config.toml
dataset = "rendered landscapes of hills, water and sky"
train_examples = 145000
image_size = 20
levels_per_channel = 8
head_dim = 48
qk_norm = false
layer_scale_init = 0.1
orthogonalizer = "newton_schulz_5"
adamw_weight_decay_other_params = 0.05
Rows from block 2, named by matrix and row number. Rows with one number belong to one attention dimension. Each number is 200 + 20 x the weight over its row's rms, rounded and kept within 0 to 999. All counts start at 0. After the name is the row's rms in percent of the matrix's.
# v: attention query, key and value (stacked) (model.blocks.2.attn.qkv.weight, 576x192, the v third), inputs 64-127
# proj: attention output (model.blocks.2.attn.proj.weight, 192x192, transposed), outputs 64-127
v.127,101,181,246,219,199,247,204,175,203,195,207,232,189,205,185,171,196,198,153,216,204,184,194,218,211,222,226,204,192,201,215,211,199,195,228,208,192,179,206,187,214,184,185,222,199,214,174,170,193,170,208,193,184,225,124,195,197,207,206,185,176,209,208,227,200
proj.127,106,203,201,208,197,201,199,241,174,191,184,192,195,174,240,207,198,195,175,202,209,178,187,215,200,204,212,211,194,180,183,176,240,201,215,236,158,204,144,194,194,214,170,181,212,161,211,219,174,245,159,186,207,174,221,204,171,197,192,186,200,212,210,173,208
v.128,098,170,179,206,177,208,197,186,238,187,202,209,218,181,189,209,219,218,184,194,191,174,205,174,224,202,196,199,220,177,184,238,170,202,207,173,214,216,193,192,216,177,184,206,201,196,206,169,188,227,218,184,206,177,207,232,210,200,208,198,220,186,192,196,211
proj.128,106,197,212,242,194,147,184,237,202,173,186,220,179,224,223,194,208,210,199,205,187,222,182,186,200,194,216,193,210,196,221,192,239,208,176,202,177,184,182,195,184,214,180,222,201,193,183,180,232,210,195,193,179,250,218,185,219,243,200,199,163,197,185,179,197
v.129,109,184,208,211,223,198,201,218,198,181,200,175,201,162,191,211,179,187,205,198,220,202,206,185,230,176,187,156,211,195,242,181,249,181,183,186,220,202,170,202,178,250,199,180,178,208,222,182,181,176,212,189,201,210,228,212,189,191,260,194,211,194,207,217,183
proj.129,103,233,221,192,201,226,197,200,232,185,176,224,193,167,178,212,217,210,216,180,211,218,201,212,189,184,190,198,168,200,182,227,178,192,195,200,200,173,211,203,187,192,175,169,220,212,230,223,159,189,180,254,234,206,211,198,209,197,209,209,211,193,233,197,203
v.130,089,180,167,208,228,193,220,198,189,227,218,201,207,222,215,187,159,204,201,195,224,179,180,180,203,182,229,195,188,194,157,206,174,228,232,177,183,222,191,194,195,195,212,200,190,195,198,201,221,184,185,215,191,209,196,208,183,149,196,180,190,192,184,190,173
proj.130,091,204,218,206,195,209,237,210,200,196,202,217,182,203,195,179,192,209,211,206,192,203,212,262,220,229,179,208,176,191,181,181,214,220,191,234,220,199,196,169,169,197,227,223,212,217,186,205,178,196,215,214,183,199,222,179,226,224,188,213,197,196,192,185,209
v.131,087,228,195,165,211,211,193,207,239,209,208,200,184,242,196,231,235,186,189,194,203,170,199,210,189,169,216,188,154,205,204,209,187,210,187,214,212,191,177,200,221,235,219,184,236,189,213,227,246,218,200,160,205,180,232,181,165,221,204,204,171,234,215,226,206
proj.131,092,181,209,238,196,226,238,187,217,220,155,205,159,183,179,204,199,201,223,196,220,214,199,171,230,190,185,200,172,179,190,222,187,215,180,196,209,205,216,212,197,207,173,220,173,205,172,191,198,195,213,200,230,232,215,194,188,195,207,239,237,207,160,217,207
v.132,097,173,193,222,204,220,222,192,208,228,222,180,213,215,190,205,201,201,177,200,216,188,240,213,193,196,247,194,169,202,187,192,216,196,238,227,211,223,220,197,218,201,203,170,189,217,201,196,226,210,213,189,196,199,194,194,219,175,188,144,196,190,193,202,179
proj.132,099,246,206,202,181,190,196,221,201,224,214,226,174,194,186,148,190,200,209,179,245,210,194,204,198,230,192,212,200,197,238,204,219,194,207,203,173,229,212,207,172,234,210,223,227,206,206,205,173,269,171,243,212,195,216,188,198,228,207,197,204,217,192,195,213
v.133,080,190,214,184,230,192,218,179,202,232,182,245,195,213,189,191,211,218,216,200,210,220,168,190,187,179,221,205,207,207,220,195,197,191,178,252,159,188,189,195,205,224,230,192,228,194,209,226,166,207,181,184,192,193,184,219,186,157,184,214,206,214,188,205,178
proj.133,068,209,221,204,228,189,204,209,163,230,217,203,197,211,205,226,201,209,219,175,221,189,224,245,240,178,177,196,189,181,169,176,211,176,225,193,217,188,177,198,188,225,168,227,155,197,180,187,234,200,218,202,174,215,182,202,214,200,209,232,198,180,210,154,183
v.134,101,154,200,227,191,201,199,191,198,198,183,198,244,174,209,238,205,219,235,207,210,205,229,180,195,180,174,187,177,186,205,209,207,156,199,197,204,207,176,224,204,215,210,161,170,207,178,163,223,220,214,216,180,166,186,215,198,196,230,219,190,204,200,220,204
proj.134,109,192,259,171,213,209,200,201,219,199,194,203,194,223,239,203,202,195,199,216,200,222,201,188,199,230,219,206,210,182,187,226,187,192,173,176,192,162,187,185,198,166,220,170,255,183,192,197,189,179,220,207,219,198,219,196,202,197,210,173,185,206,201,202,181
v.135,105,281,219,197,212,208,180,205,193,172,249,199,189,177,219,168,192,228,196,188,210,198,234,182,189,194,187,194,178,221,257,173,209,241,213,190,248,214,204,197,195,208,183,220,188,181,207,186,189,175,204,214,199,223,186,222,184,210,214,222,191,210,216,219,204
proj.135,116,184,177,211,177,203,258,193,185,197,176,187,193,178,197,175,197,201,225,203,184,199,193,173,168,224,166,205,216,160,203,179,183,163,199,212,171,196,209,204,223,189,222,144,194,200,208,198,198,198,179,199,210,176,195,221,226,220,206,179,196,201,201,191,200
v.136,111,186,209,189,170,213,236,208,206,190,190,196,214,204,212,231,179,187,213,227,213,204,205,191,205,190,217,203,182,228,199,204,225,205,185,170,202,209,231,168,224,207,188,217,184,221,207,196,179,169,209,196,215,191,251,200,175,228,188,174,182,184,204,190,235
proj.136,105,180,194,228,230,188,163,229,177,196,214,205,224,194,207,203,205,193,190,157,228,228,199,171,180,212,224,195,213,211,249,202,205,223,226,217,209,180,205,224,178,225,177,196,183,192,194,192,169,176,207,261,195,203,205,205,192,198,191,229,190,209,192,201,219
v.137,096,173,208,212,189,205,188,217,176,196,191,193,197,218,225,222,178,201,262,214,212,209,196,200,194,194,186,212,205,169,187,221,193,190,210,197,184,201,197,262,207,201,193,191,187,193,155,172,197,195,195,216,163,197,256,184,232,216,204,206,216,180,218,195,229
proj.137,097,210,231,144,248,189,212,182,223,208,188,220,212,240,234,216,195,202,197,177,167,215,224,244,226,210,235,199,164,182,214,186,204,202,175,190,251,177,210,175,152,194,231,231,192,225,185,175,190,169,197,161,188,175,204,196,212,207,204,224,187,204,205,223,193
v.138,103,268,171,215,194,199,221,238,214,206,167,198,190,170,205,184,188,207,208,167,182,232,210,218,216,222,177,193,262,211,227,191,217,188,158,205,163,199,176,172,187,180,183,205,180,217,187,208,201,209,186,178,199,234,213,214,203,175,212,190,206,186,214,199,195
proj.138,106,173,235,166,181,206,180,199,215,215,197,168,227,199,188,204,209,200,198,181,191,194,193,213,212,176,217,196,186,173,163,198,177,227,226,198,187,180,217,206,218,192,198,161,181,187,194,167,199,215,219,184,220,198,171,200,197,209,196,198,183,217,219,197,227
v.139,103,189,193,209,226,201,185,207,226,220,231,200,216,231,197,208,187,201,207,191,193,182,215,209,171,208,180,190,198,203,204,197,196,176,218,238,223,214,210,215,246,216,209,179,190,224,241,238,199,215,221,211,186,163,235,229,198,173,196,223,241,222,218,194,203
proj.139,096,240,214,188,205,213,202,181,168,190,213,202,159,212,190,148,191,208,229,203,217,208,193,213,219,191,179,188,175,211,263,199,194,218,198,167,193,195,199,191,164,229,215,198,222,208,193,153,188,146,186,222,215,245,191,207,216,181,206,196,196,197,210,202,202
v.140,097,157,200,249,179,192,181,178,167,197,212,204,195,235,186,222,214,236,225,206,205,184,184,210,190,203,222,223,185,204,193,199,164,181,228,191,232,176,191,227,192,218,204,209,211,182,222,191,227,183,204,177,216,157,179,210,185,206,181,243,188,218,217,193,191
proj.140,103,205,186,207,166,226,233,200,210,211,193,212,181,192,223,179,209,203,202,202,199,212,199,168,195,190,199,183,229,230,225,194,221,186,152,194,213,183,211,208,209,188,186,162,226,181,217,210,207,196,213,228,226,227,196,190,189,226,209,204,185,195,175,236,207
v.141,104,209,243,190,244,208,214,198,199,153,209,229,155,228,204,225,214,206,174,168,206,190,209,209,187,207,219,198,164,202,203,195,168,184,189,172,241,203,188,213,198,211,207,190,207,201,182,212,176,163,180,206,196,195,160,186,190,219,182,179,228,229,213,195,187
proj.141,093,202,155,214,170,179,211,202,167,208,181,209,194,211,201,198,181,200,211,197,199,185,210,181,183,186,188,210,201,184,190,182,224,211,206,222,172,179,163,205,198,184,194,189,180,207,200,246,231,202,173,179,218,215,198,181,203,220,215,277,189,202,199,216,212
v.142,105,167,176,215,199,191,219,197,179,173,143,190,187,214,193,212,227,205,217,205,208,246,173,226,199,204,218,188,213,229,192,173,147,201,204,200,156,219,182,216,164,202,211,184,162,195,226,203,208,193,185,188,182,203,155,193,209,170,199,204,228,212,213,189,200
proj.142,094,169,233,145,205,214,181,191,203,209,206,222,192,210,222,189,184,203,173,225,173,193,187,232,231,202,188,183,177,197,201,223,202,185,187,181,194,166,232,198,210,152,183,177,216,155,223,200,242,215,211,199,215,222,212,178,176,218,207,207,233,209,186,213,198
v.143,100,204,262,193,218,176,202,191,219,202,204,249,208,174,151,179,201,214,211,191,207,169,197,211,179,172,225,207,198,185,193,224,186,189,203,227,200,230,204,225,221,179,194,240,191,198,208,226,193,202,233,224,192,208,178,202,191,196,163,232,168,216,183,169,209
proj.143,110,202,177,244,173,206,216,188,185,200,199,186,196,193,240,191,210,206,199,203,215,210,190,211,191,232,147,201,205,193,247,181,185,175,222,194,178,212,191,215,193,216,187,207,187,216,194,169,209,216,199,174,196,142,183,206,206,194,198,206,205,194,183,163,188
v.144,109,163,217,197,183,184,229,178,195,181,192,238,192,172,185,184,216,198,230,201,205,176,181,199,208,187,212,184,205,183,198,145,215,185,213,182,187,180,222,186,197,206,185,215,256,207,200,179,228,185,206,204,189,175,244,185,175,204,192,219,201,206,217,210,186
proj.144,108,250,184,191,219,189,150,228,211,198,215,165,202,211,227,221,199,195,165,188,231,198,203,188,208,219,184,205,210,198,219,249,196,218,193,197,197,219,173,199,167,189,217,201,162,192,200,242,186,204,213,215,215,214,185,230,200,196,216,178,226,193,174,184,200
v.145,091,198,196,200,211,163,189,216,204,204,207,195,206,191,176,166,197,176,207,195,199,161,182,217,206,201,247,172,228,219,209,181,180,190,207,238,231,223,236,207,197,179,178,208,187,198,213,181,243,204,197,219,173,180,281,176,209,194,216,195,228,223,216,189,206
proj.145,078,190,220,180,206,225,205,216,222,205,180,195,215,212,235,198,201,199,184,190,226,204,207,211,181,220,178,199,175,213,191,205,214,192,219,177,181,208,184,189,189,208,230,210,180,157,227,217,133,167,186,200,184,190,121,215,176,222,180,187,174,200,221,210,203
v.146,110,197,190,155,187,199,202,197,176,207,195,205,237,185,230,194,204,184,192,193,192,164,212,198,203,181,192,184,195,231,148,215,210,189,190,190,202,206,185,212,203,134,180,186,230,203,217,222,218,210,193,174,197,240,204,227,210,170,218,209,202,191,184,202,209
proj.146,109,183,197,214,198,194,202,196,204,203,238,202,183,211,184,202,195,221,185,195,211,237,186,174,192,220,161,208,197,168,229,217,164,184,226,191,173,211,179,200,225,251,215,218,180,201,184,191,199,188,206,200,213,172,221,189,186,218,194,190,206,213,187,198,201
v.147,106,212,207,201,215,206,190,166,194,192,226,182,197,210,160,199,213,219,219,215,212,202,202,196,186,183,184,202,194,184,188,216,174,218,178,180,191,214,186,187,236,169,220,175,201,189,162,175,209,191,201,213,194,208,214,211,187,234,209,159,216,223,221,178,183
proj.147,100,182,200,209,175,177,165,235,162,201,180,229,167,203,260,191,209,212,191,222,212,200,195,196,237,187,222,198,190,155,200,198,227,184,200,238,201,188,191,235,163,225,181,228,177,177,216,208,183,200,194,204,201,172,178,227,216,200,207,218,151,188,178,223,197
v.148,117,208,188,199,223,222,204,190,211,214,225,231,204,208,181,187,198,188,147,197,167,190,189,204,226,179,235,186,185,205,195,201,187,169,203,196,215,202,224,197,231,209,202,194,180,202,194,212,167,205,201,215,208,189,195,215,193,177,196,225,211,203,197,233,191
proj.148,118,193,201,183,166,188,202,210,211,202,173,158,220,183,199,219,192,196,247,181,192,199,195,210,196,229,186,211,204,203,224,196,211,206,212,203,238,184,150,216,158,213,199,198,203,194,214,184,202,206,171,187,182,211,189,182,175,231,203,202,182,197,206,178,205
v.149,074,177,186,197,170,186,207,204,198,205,205,176,231,215,206,216,185,203,217,166,208,166,228,203,193,202,138,232,198,238,151,184,196,169,229,203,183,172,200,202,208,225,196,221,216,208,205,210,179,202,186,173,213,242,250,199,206,194,171,205,170,198,208,193,208
proj.149,051,217,177,232,207,196,220,173,173,200,214,222,193,205,177,196,206,209,190,185,191,228,208,208,217,213,229,208,210,165,246,230,204,215,193,187,219,229,174,185,211,183,213,209,188,184,193,213,230,222,230,194,216,179,182,203,225,215,207,209,243,186,186,181,198
v.150,118,210,221,230,217,201,204,204,228,220,196,171,237,208,207,191,173,207,197,200,204,149,204,201,193,207,216,200,237,217,207,213,200,192,221,199,209,209,207,234,209,192,197,234,176,188,176,169,203,197,192,226,215,236,194,209,216,234,193,247,174,203,199,204,215
proj.150,112,229,183,148,221,204,206,180,184,194,188,202,187,207,189,231,217,205,204,198,203,211,204,205,189,184,211,214,175,232,187,184,195,207,212,189,194,205,201,171,188,205,216,189,217,202,187,238,213,213,201,204,198,166,219,196,171,182,206,162,248,213,190,222,198
v.151,113,196,193,202,185,179,176,183,215,167,193,190,206,208,145,219,172,205,201,216,182,213,186,204,208,176,199,231,221,197,186,213,220,204,175,187,212,188,182,188,213,182,174,187,167,203,201,220,223,179,157,178,191,203,249,196,217,169,207,205,215,194,232,206,213
proj.151,101,232,210,199,229,240,235,217,195,199,206,242,164,176,214,209,192,199,233,179,203,171,190,193,201,200,231,182,201,218,210,183,186,181,210,217,188,246,226,202,173,220,224,177,224,199,214,156,208,203,232,227,187,219,160,210,207,230,172,175,206,197,203,207,201
v.152,088,185,210,208,197,223,194,192,194,210,186,182,232,173,220,210,182,209,211,221,211,187,215,225,160,201,218,197,188,198,232,211,196,211,200,230,217,217,204,193,212,194,189,192,149,208,176,167,187,228,207,171,234,180,243,171,206,230,183,194,206,191,197,203,204
proj.152,070,186,189,180,212,187,222,181,177,194,209,216,191,212,182,220,223,196,181,194,219,191,200,191,200,213,181,187,196,179,192,205,186,208,201,194,206,172,190,192,207,207,202,182,224,180,257,221,202,180,202,230,163,176,140,212,194,198,202,194,199,191,175,209,201
v.153,111,153,215,203,175,237,221,218,193,190,187,196,188,210,201,222,208,192,191,193,215,220,209,198,182,213,216,183,165,172,213,200,252,216,201,211,160,176,192,229,163,226,232,186,138,211,210,239,167,209,224,202,192,156,195,155,199,186,193,192,221,187,192,220,191
proj.153,109,232,190,212,194,178,219,173,189,196,197,204,208,164,207,225,197,218,212,201,197,211,191,197,194,247,211,216,215,211,184,208,133,213,162,219,230,197,221,194,216,184,212,202,244,242,185,160,213,188,179,202,201,242,173,208,187,226,196,198,178,207,209,178,202
v.154,103,265,209,201,224,210,170,169,212,180,214,216,234,186,189,195,186,217,196,189,183,226,192,181,228,182,219,199,213,183,204,192,221,209,189,208,204,210,185,170,240,191,184,178,198,196,159,207,152,205,221,210,218,197,216,162,200,211,191,208,203,223,204,225,160
proj.154,097,195,202,160,185,196,217,244,194,206,166,173,188,200,182,232,204,235,192,199,166,180,198,201,184,230,189,204,164,206,226,215,190,191,190,182,201,190,196,223,161,204,192,202,203,184,195,203,209,213,188,215,173,191,192,187,189,199,190,193,215,199,164,189,215
v.155,109,227,168,202,190,215,226,184,183,207,218,203,211,161,152,206,205,201,204,200,212,238,211,196,179,218,209,202,182,182,192,194,237,166,233,200,189,200,229,221,179,221,180,202,209,193,220,179,234,192,179,173,189,194,169,181,171,206,190,191,190,178,208,203,222
proj.155,111,188,236,189,196,184,177,210,227,182,218,212,178,210,240,206,203,203,180,196,217,177,213,208,205,175,174,196,191,202,200,213,207,230,173,198,197,236,173,182,194,193,200,230,178,211,172,201,187,185,186,206,201,190,220,234,200,215,207,203,187,211,221,185,205
v.156,093,217,173,199,218,172,174,223,189,199,191,194,198,168,210,204,188,213,205,188,203,246,197,197,243,201,200,194,200,170,208,212,213,225,167,235,205,166,186,155,203,197,192,183,182,186,207,215,200,202,191,190,183,172,242,206,184,176,206,197,204,187,202,212,196
proj.156,085,156,217,214,197,211,220,221,212,226,195,208,178,226,198,212,223,188,194,206,155,186,193,212,215,201,228,197,170,215,204,195,193,164,189,188,159,227,222,232,187,211,193,218,209,212,203,195,186,173,191,191,198,216,139,185,173,205,212,233,182,185,183,214,186
v.157,103,204,216,208,195,201,199,195,204,214,194,197,189,227,238,219,188,202,191,194,181,208,175,217,180,194,223,198,165,203,219,194,184,208,225,213,163,240,203,185,204,204,195,198,240,180,177,177,195,229,233,242,219,213,212,238,213,229,196,219,173,244,189,175,200
proj.157,093,212,212,184,242,213,189,208,197,187,186,180,224,203,179,198,194,211,208,195,193,158,215,203,193,215,185,198,206,205,192,213,188,174,218,162,209,182,208,209,221,172,214,212,162,190,192,226,179,178,180,195,212,159,205,175,204,178,191,179,251,200,193,210,193
v.158,081,230,202,192,203,192,186,166,198,172,188,248,184,179,243,206,187,198,171,197,196,214,193,204,210,193,225,211,231,203,232,187,218,233,197,229,218,223,196,177,182,197,173,223,161,194,214,229,222,194,197,206,197,193,149,141,201,199,214,201,235,193,228,203,183
proj.158,071,191,236,168,205,203,237,244,221,203,199,182,222,177,172,233,201,173,192,194,220,205,198,201,181,192,180,184,188,231,186,189,189,189,193,190,168,203,189,213,192,199,212,171,225,219,169,172,184,231,192,218,160,233,220,191,192,217,193,203,179,205,218,189,200
v.159,074,190,180,219,209,191,217,238,205,207,184,169,218,201,159,213,216,193,254,181,200,204,178,183,212,213,204,199,195,207,206,222,205,185,206,195,221,201,208,218,218,211,204,216,170,191,200,155,222,193,179,213,181,202,267,209,241,192,209,213,187,200,199,176,221
proj.159,059,208,203,219,224,221,191,180,191,201,210,247,154,234,246,186,187,189,182,210,199,196,201,219,214,159,234,192,196,204,184,190,205,205,194,193,157,220,217,181,203,197,215,206,210,163,215,242,205,179,199,190,244,183,123,235,177,209,214,187,181,197,182,229,198
v.160,104,193,199,166,171,212,208,258,187,229,198,213,179,190,227,234,202,219,221,234,172,213,208,204,206,224,181,188,171,203,201,194,211,198,177,254,201,190,203,245,185,218,215,224,181,168,209,214,201,191,197,221,192,192,174,218,185,214,189,214,232,192,199,219,220
proj.160,106,202,193,245,210,183,195,170,189,199,199,190,239,212,185,194,187,209,185,200,217,219,205,177,214,189,254,183,191,216,212,213,180,208,203,154,185,220,237,139,191,176,189,211,232,252,214,213,215,202,206,190,192,216,219,177,168,176,186,219,191,200,182,182,197
v.161,099,215,198,212,183,200,211,223,199,189,206,205,221,197,195,226,173,221,207,186,187,216,189,198,215,202,182,211,206,216,194,188,198,189,234,251,184,211,183,201,246,202,215,203,205,170,177,217,162,214,200,200,218,205,214,188,208,211,205,210,179,202,189,199,197
proj.161,092,181,199,204,237,198,184,201,174,194,191,184,197,233,177,171,195,182,188,188,186,191,185,200,209,223,195,212,174,195,229,232,194,220,192,131,187,239,201,172,195,194,162,235,190,211,205,216,232,199,208,193,174,169,213,203,198,191,185,211,216,188,182,198,205
v.162,107,174,201,215,175,199,226,177,217,176,181,244,197,240,234,186,198,199,255,212,207,217,227,202,189,185,195,209,214,162,210,182,177,194,190,173,199,189,176,226,185,173,234,206,162,210,197,195,205,215,199,203,217,193,174,217,186,214,211,231,245,228,220,187,215
proj.162,108,203,195,210,206,170,190,249,191,201,222,176,197,193,209,202,210,202,163,195,163,198,196,183,205,205,202,204,189,177,180,194,226,206,206,237,204,198,192,188,208,212,194,196,226,234,231,187,190,172,209,192,178,199,199,217,211,184,200,170,188,198,218,197,219
v.163,109,221,198,228,209,239,199,212,203,209,193,198,169,198,218,176,193,196,159,205,176,184,187,205,216,185,202,205,211,191,219,211,211,191,191,234,200,144,250,190,199,205,210,194,204,211,198,175,187,218,206,193,203,196,164,219,211,186,193,212,181,215,180,196,191
proj.163,105,182,191,168,171,163,209,187,192,188,209,197,229,190,164,186,200,207,225,160,211,232,203,179,177,200,161,192,224,184,184,201,191,204,209,193,200,225,185,199,209,205,174,221,206,185,181,226,219,209,220,173,199,206,249,175,191,203,194,207,202,183,201,180,219
v.164,103,225,203,160,195,208,157,199,202,174,212,232,170,178,207,211,203,196,198,185,183,244,197,238,198,215,186,192,230,222,198,201,166,203,221,232,174,195,184,211,172,190,202,202,243,182,212,192,221,200,224,235,177,201,165,193,213,214,200,193,231,215,170,183,199
proj.164,099,183,199,228,190,204,230,230,235,204,197,173,268,233,206,196,202,209,214,195,223,175,184,188,202,196,210,214,157,172,186,195,245,214,170,191,197,214,186,190,232,200,217,211,177,182,206,190,182,190,185,161,202,179,234,220,210,174,180,222,184,204,236,199,205
v.165,101,199,215,215,235,187,201,206,185,215,205,203,187,215,215,222,191,202,180,214,214,198,194,187,188,210,201,209,195,161,217,208,206,216,202,185,198,187,215,209,204,200,200,187,226,217,192,195,197,189,183,214,192,225,113,250,198,242,197,206,184,201,201,198,191
proj.165,100,216,182,174,173,208,200,192,192,182,203,207,199,191,189,218,207,202,217,189,190,189,203,199,217,171,202,200,216,227,172,179,181,183,213,223,218,204,210,213,201,207,215,214,198,231,167,199,224,232,241,205,243,191,280,180,205,163,195,199,228,199,195,218,192
v.166,114,218,184,204,196,181,215,233,204,204,205,211,191,225,175,178,185,211,173,233,195,186,200,221,208,215,231,181,208,173,226,195,191,192,190,190,190,165,206,188,206,185,217,201,221,193,156,199,209,197,225,184,203,169,173,235,178,187,198,192,186,210,188,224,184
proj.166,104,187,234,185,196,183,160,199,195,203,176,183,208,209,203,200,209,206,229,224,204,179,189,164,222,211,153,193,191,186,177,205,234,220,200,208,225,207,218,194,177,199,155,203,205,206,232,217,194,174,198,212,197,212,235,190,193,191,197,178,201,205,193,188,211
v.167,091,270,175,171,192,189,177,220,169,204,216,257,194,180,203,215,193,214,202,203,157,232,197,207,201,198,176,215,207,241,195,201,181,203,211,206,258,199,194,181,206,196,185,196,166,203,186,190,211,190,179,198,210,218,148,195,199,168,183,217,213,194,225,223,177
proj.167,080,190,221,199,171,200,217,214,230,207,193,189,241,189,181,201,179,217,195,205,238,186,216,188,199,170,210,187,199,183,217,189,241,214,204,183,184,204,194,190,190,193,179,170,238,183,214,197,211,229,205,189,204,206,256,178,196,234,184,227,180,179,221,155,181
v.168,101,191,187,195,141,217,216,214,153,215,206,205,194,223,198,213,201,221,195,207,174,206,200,223,188,208,205,181,184,211,200,191,240,191,208,219,184,198,207,190,189,230,168,201,187,220,219,176,196,215,213,167,208,203,281,212,221,199,177,178,183,207,181,169,188
proj.168,106,215,194,196,227,183,185,167,183,189,191,226,233,187,216,212,202,212,191,190,214,189,189,197,216,196,186,197,195,168,204,222,174,209,178,190,232,233,191,182,211,159,221,195,193,168,201,229,192,192,205,177,206,195,129,192,210,223,209,223,205,195,180,165,205
v.169,116,198,179,178,208,189,210,164,220,202,205,187,196,221,191,213,195,206,163,182,197,177,194,209,192,187,197,203,172,207,231,177,203,195,180,164,198,236,196,185,170,219,209,218,242,211,210,215,197,190,210,221,187,204,201,229,192,180,191,170,185,209,218,193,169
proj.169,119,230,248,217,208,217,187,230,191,200,192,229,179,185,214,204,211,198,222,209,197,193,199,197,200,213,193,205,224,198,188,228,189,179,211,206,217,194,202,240,177,193,197,214,171,216,173,169,199,205,199,194,210,223,199,189,209,219,194,187,201,194,184,206,221
v.170,116,253,178,196,182,226,201,192,194,214,170,191,169,206,206,189,217,195,251,216,215,220,214,196,198,186,164,205,189,179,172,201,187,247,209,190,178,206,192,204,199,187,224,214,193,197,192,202,197,208,196,182,197,224,188,157,172,219,218,198,202,195,205,216,204
proj.170,117,165,234,206,198,191,202,203,211,205,215,198,210,186,190,189,201,197,150,198,221,194,202,213,185,205,245,190,193,208,234,193,226,176,195,197,219,178,207,194,202,203,188,218,207,220,190,191,212,238,204,174,191,197,195,183,201,161,198,215,186,210,199,163,202
v.171,108,211,194,186,203,163,231,222,172,222,194,220,219,193,260,232,207,174,194,170,204,178,200,200,179,248,226,222,155,217,156,189,189,218,203,216,210,213,200,163,206,210,208,214,217,174,176,191,188,199,193,206,176,204,152,209,186,185,200,168,202,214,219,225,187
proj.171,101,189,222,223,205,197,159,190,203,189,189,217,177,212,166,188,193,180,202,237,184,240,211,194,236,153,171,197,206,200,217,211,213,201,220,177,189,186,207,225,204,188,180,211,187,192,204,232,206,193,217,230,220,205,242,193,194,234,205,222,202,212,209,177,198
v.172,118,235,168,171,207,181,190,198,240,198,220,178,202,182,174,188,196,186,163,220,206,225,222,199,189,230,231,188,165,187,176,199,225,202,158,214,208,218,211,216,226,194,164,229,204,181,184,159,211,209,219,191,189,203,146,214,223,218,202,221,216,198,175,208,191
proj.172,119,146,211,211,159,215,203,180,193,198,190,209,243,200,202,214,207,183,239,199,207,176,198,187,217,146,176,198,175,176,220,207,176,210,205,176,214,218,211,169,213,195,225,202,203,186,208,226,194,202,198,234,225,175,241,194,174,211,203,198,198,205,173,203,204
v.173,097,206,202,193,194,202,194,214,222,226,202,204,158,209,190,202,214,185,196,221,189,176,175,197,231,204,202,215,195,190,135,195,153,215,210,192,171,167,213,209,206,196,179,217,246,174,178,169,230,191,208,194,205,212,231,217,179,223,209,222,214,209,191,207,218
proj.173,092,213,193,196,194,215,196,168,191,219,211,193,241,188,203,188,196,194,224,192,216,214,203,201,195,185,238,200,191,208,230,204,249,184,229,216,242,204,207,211,198,190,233,189,191,187,213,232,183,203,213,213,228,197,185,175,183,157,191,176,205,209,192,190,213
v.174,105,172,234,202,199,228,188,162,231,190,218,213,185,200,221,190,215,202,179,216,209,207,211,192,172,214,197,226,173,216,177,211,175,207,206,214,185,218,182,215,205,223,220,181,204,189,190,187,177,198,209,201,213,195,101,192,185,231,184,193,220,204,192,212,196
proj.174,098,197,159,197,172,179,199,193,182,190,199,176,231,194,178,176,194,204,232,217,203,224,198,195,201,177,198,198,215,187,205,201,221,244,200,212,230,158,180,197,208,209,177,177,208,219,193,192,203,205,187,220,173,191,292,208,233,196,213,218,216,201,231,211,213
v.175,097,197,231,214,185,195,197,231,135,202,185,219,229,177,169,208,223,202,258,199,233,216,214,182,209,220,213,169,218,180,223,223,224,176,219,172,205,213,189,198,187,202,210,191,223,219,215,209,209,189,189,203,199,193,195,173,209,200,206,180,177,199,189,215,213
proj.175,082,224,182,203,207,200,177,190,241,215,196,178,161,217,239,229,186,212,143,233,186,204,227,193,202,172,205,210,208,201,182,176,206,224,163,221,180,151,216,178,203,188,193,208,203,197,194,206,217,225,190,202,233,199,214,253,215,181,192,209,204,225,223,186,191
v.176,080,175,245,211,230,235,192,205,236,194,227,185,226,172,173,231,220,193,214,232,200,204,200,163,208,198,220,186,205,175,209,225,203,190,182,197,207,212,199,221,239,187,201,197,227,190,202,217,169,170,179,209,212,193,196,186,180,238,221,188,212,179,179,178,229
proj.176,057,207,165,193,183,179,203,178,164,209,187,212,174,215,221,202,160,193,205,192,175,215,184,189,231,176,207,203,191,217,184,201,190,204,216,212,190,188,208,202,194,193,204,207,201,197,207,194,223,221,221,235,226,193,200,238,194,156,193,194,175,188,175,244,207
v.177,098,203,200,192,203,192,173,227,163,237,190,202,213,186,212,230,181,208,195,208,202,195,238,224,207,176,193,192,209,205,192,217,172,190,226,220,185,194,207,181,215,188,184,179,175,249,189,235,182,204,179,158,222,202,199,170,170,202,192,184,163,182,200,231,207
proj.177,083,180,204,188,192,200,233,181,225,189,212,201,201,211,165,220,228,232,186,187,220,204,206,193,217,236,203,158,194,211,223,201,213,196,206,182,242,205,176,225,190,241,203,216,216,197,228,160,242,219,226,200,175,199,197,197,206,191,173,226,223,203,197,186,191
v.178,113,216,211,207,179,200,213,212,205,192,192,199,203,220,194,210,186,229,142,197,169,216,208,230,192,185,228,210,219,187,176,210,199,198,215,167,155,196,192,175,194,201,207,210,188,204,178,208,180,173,199,209,186,190,127,184,202,167,214,195,185,177,208,202,192
proj.178,113,170,226,200,199,186,182,194,244,220,215,186,204,188,180,208,204,192,243,206,233,208,203,203,207,202,165,188,177,242,222,175,204,211,192,202,238,207,171,225,222,224,185,186,196,194,217,170,231,220,190,163,199,230,260,191,210,233,198,209,215,184,206,177,202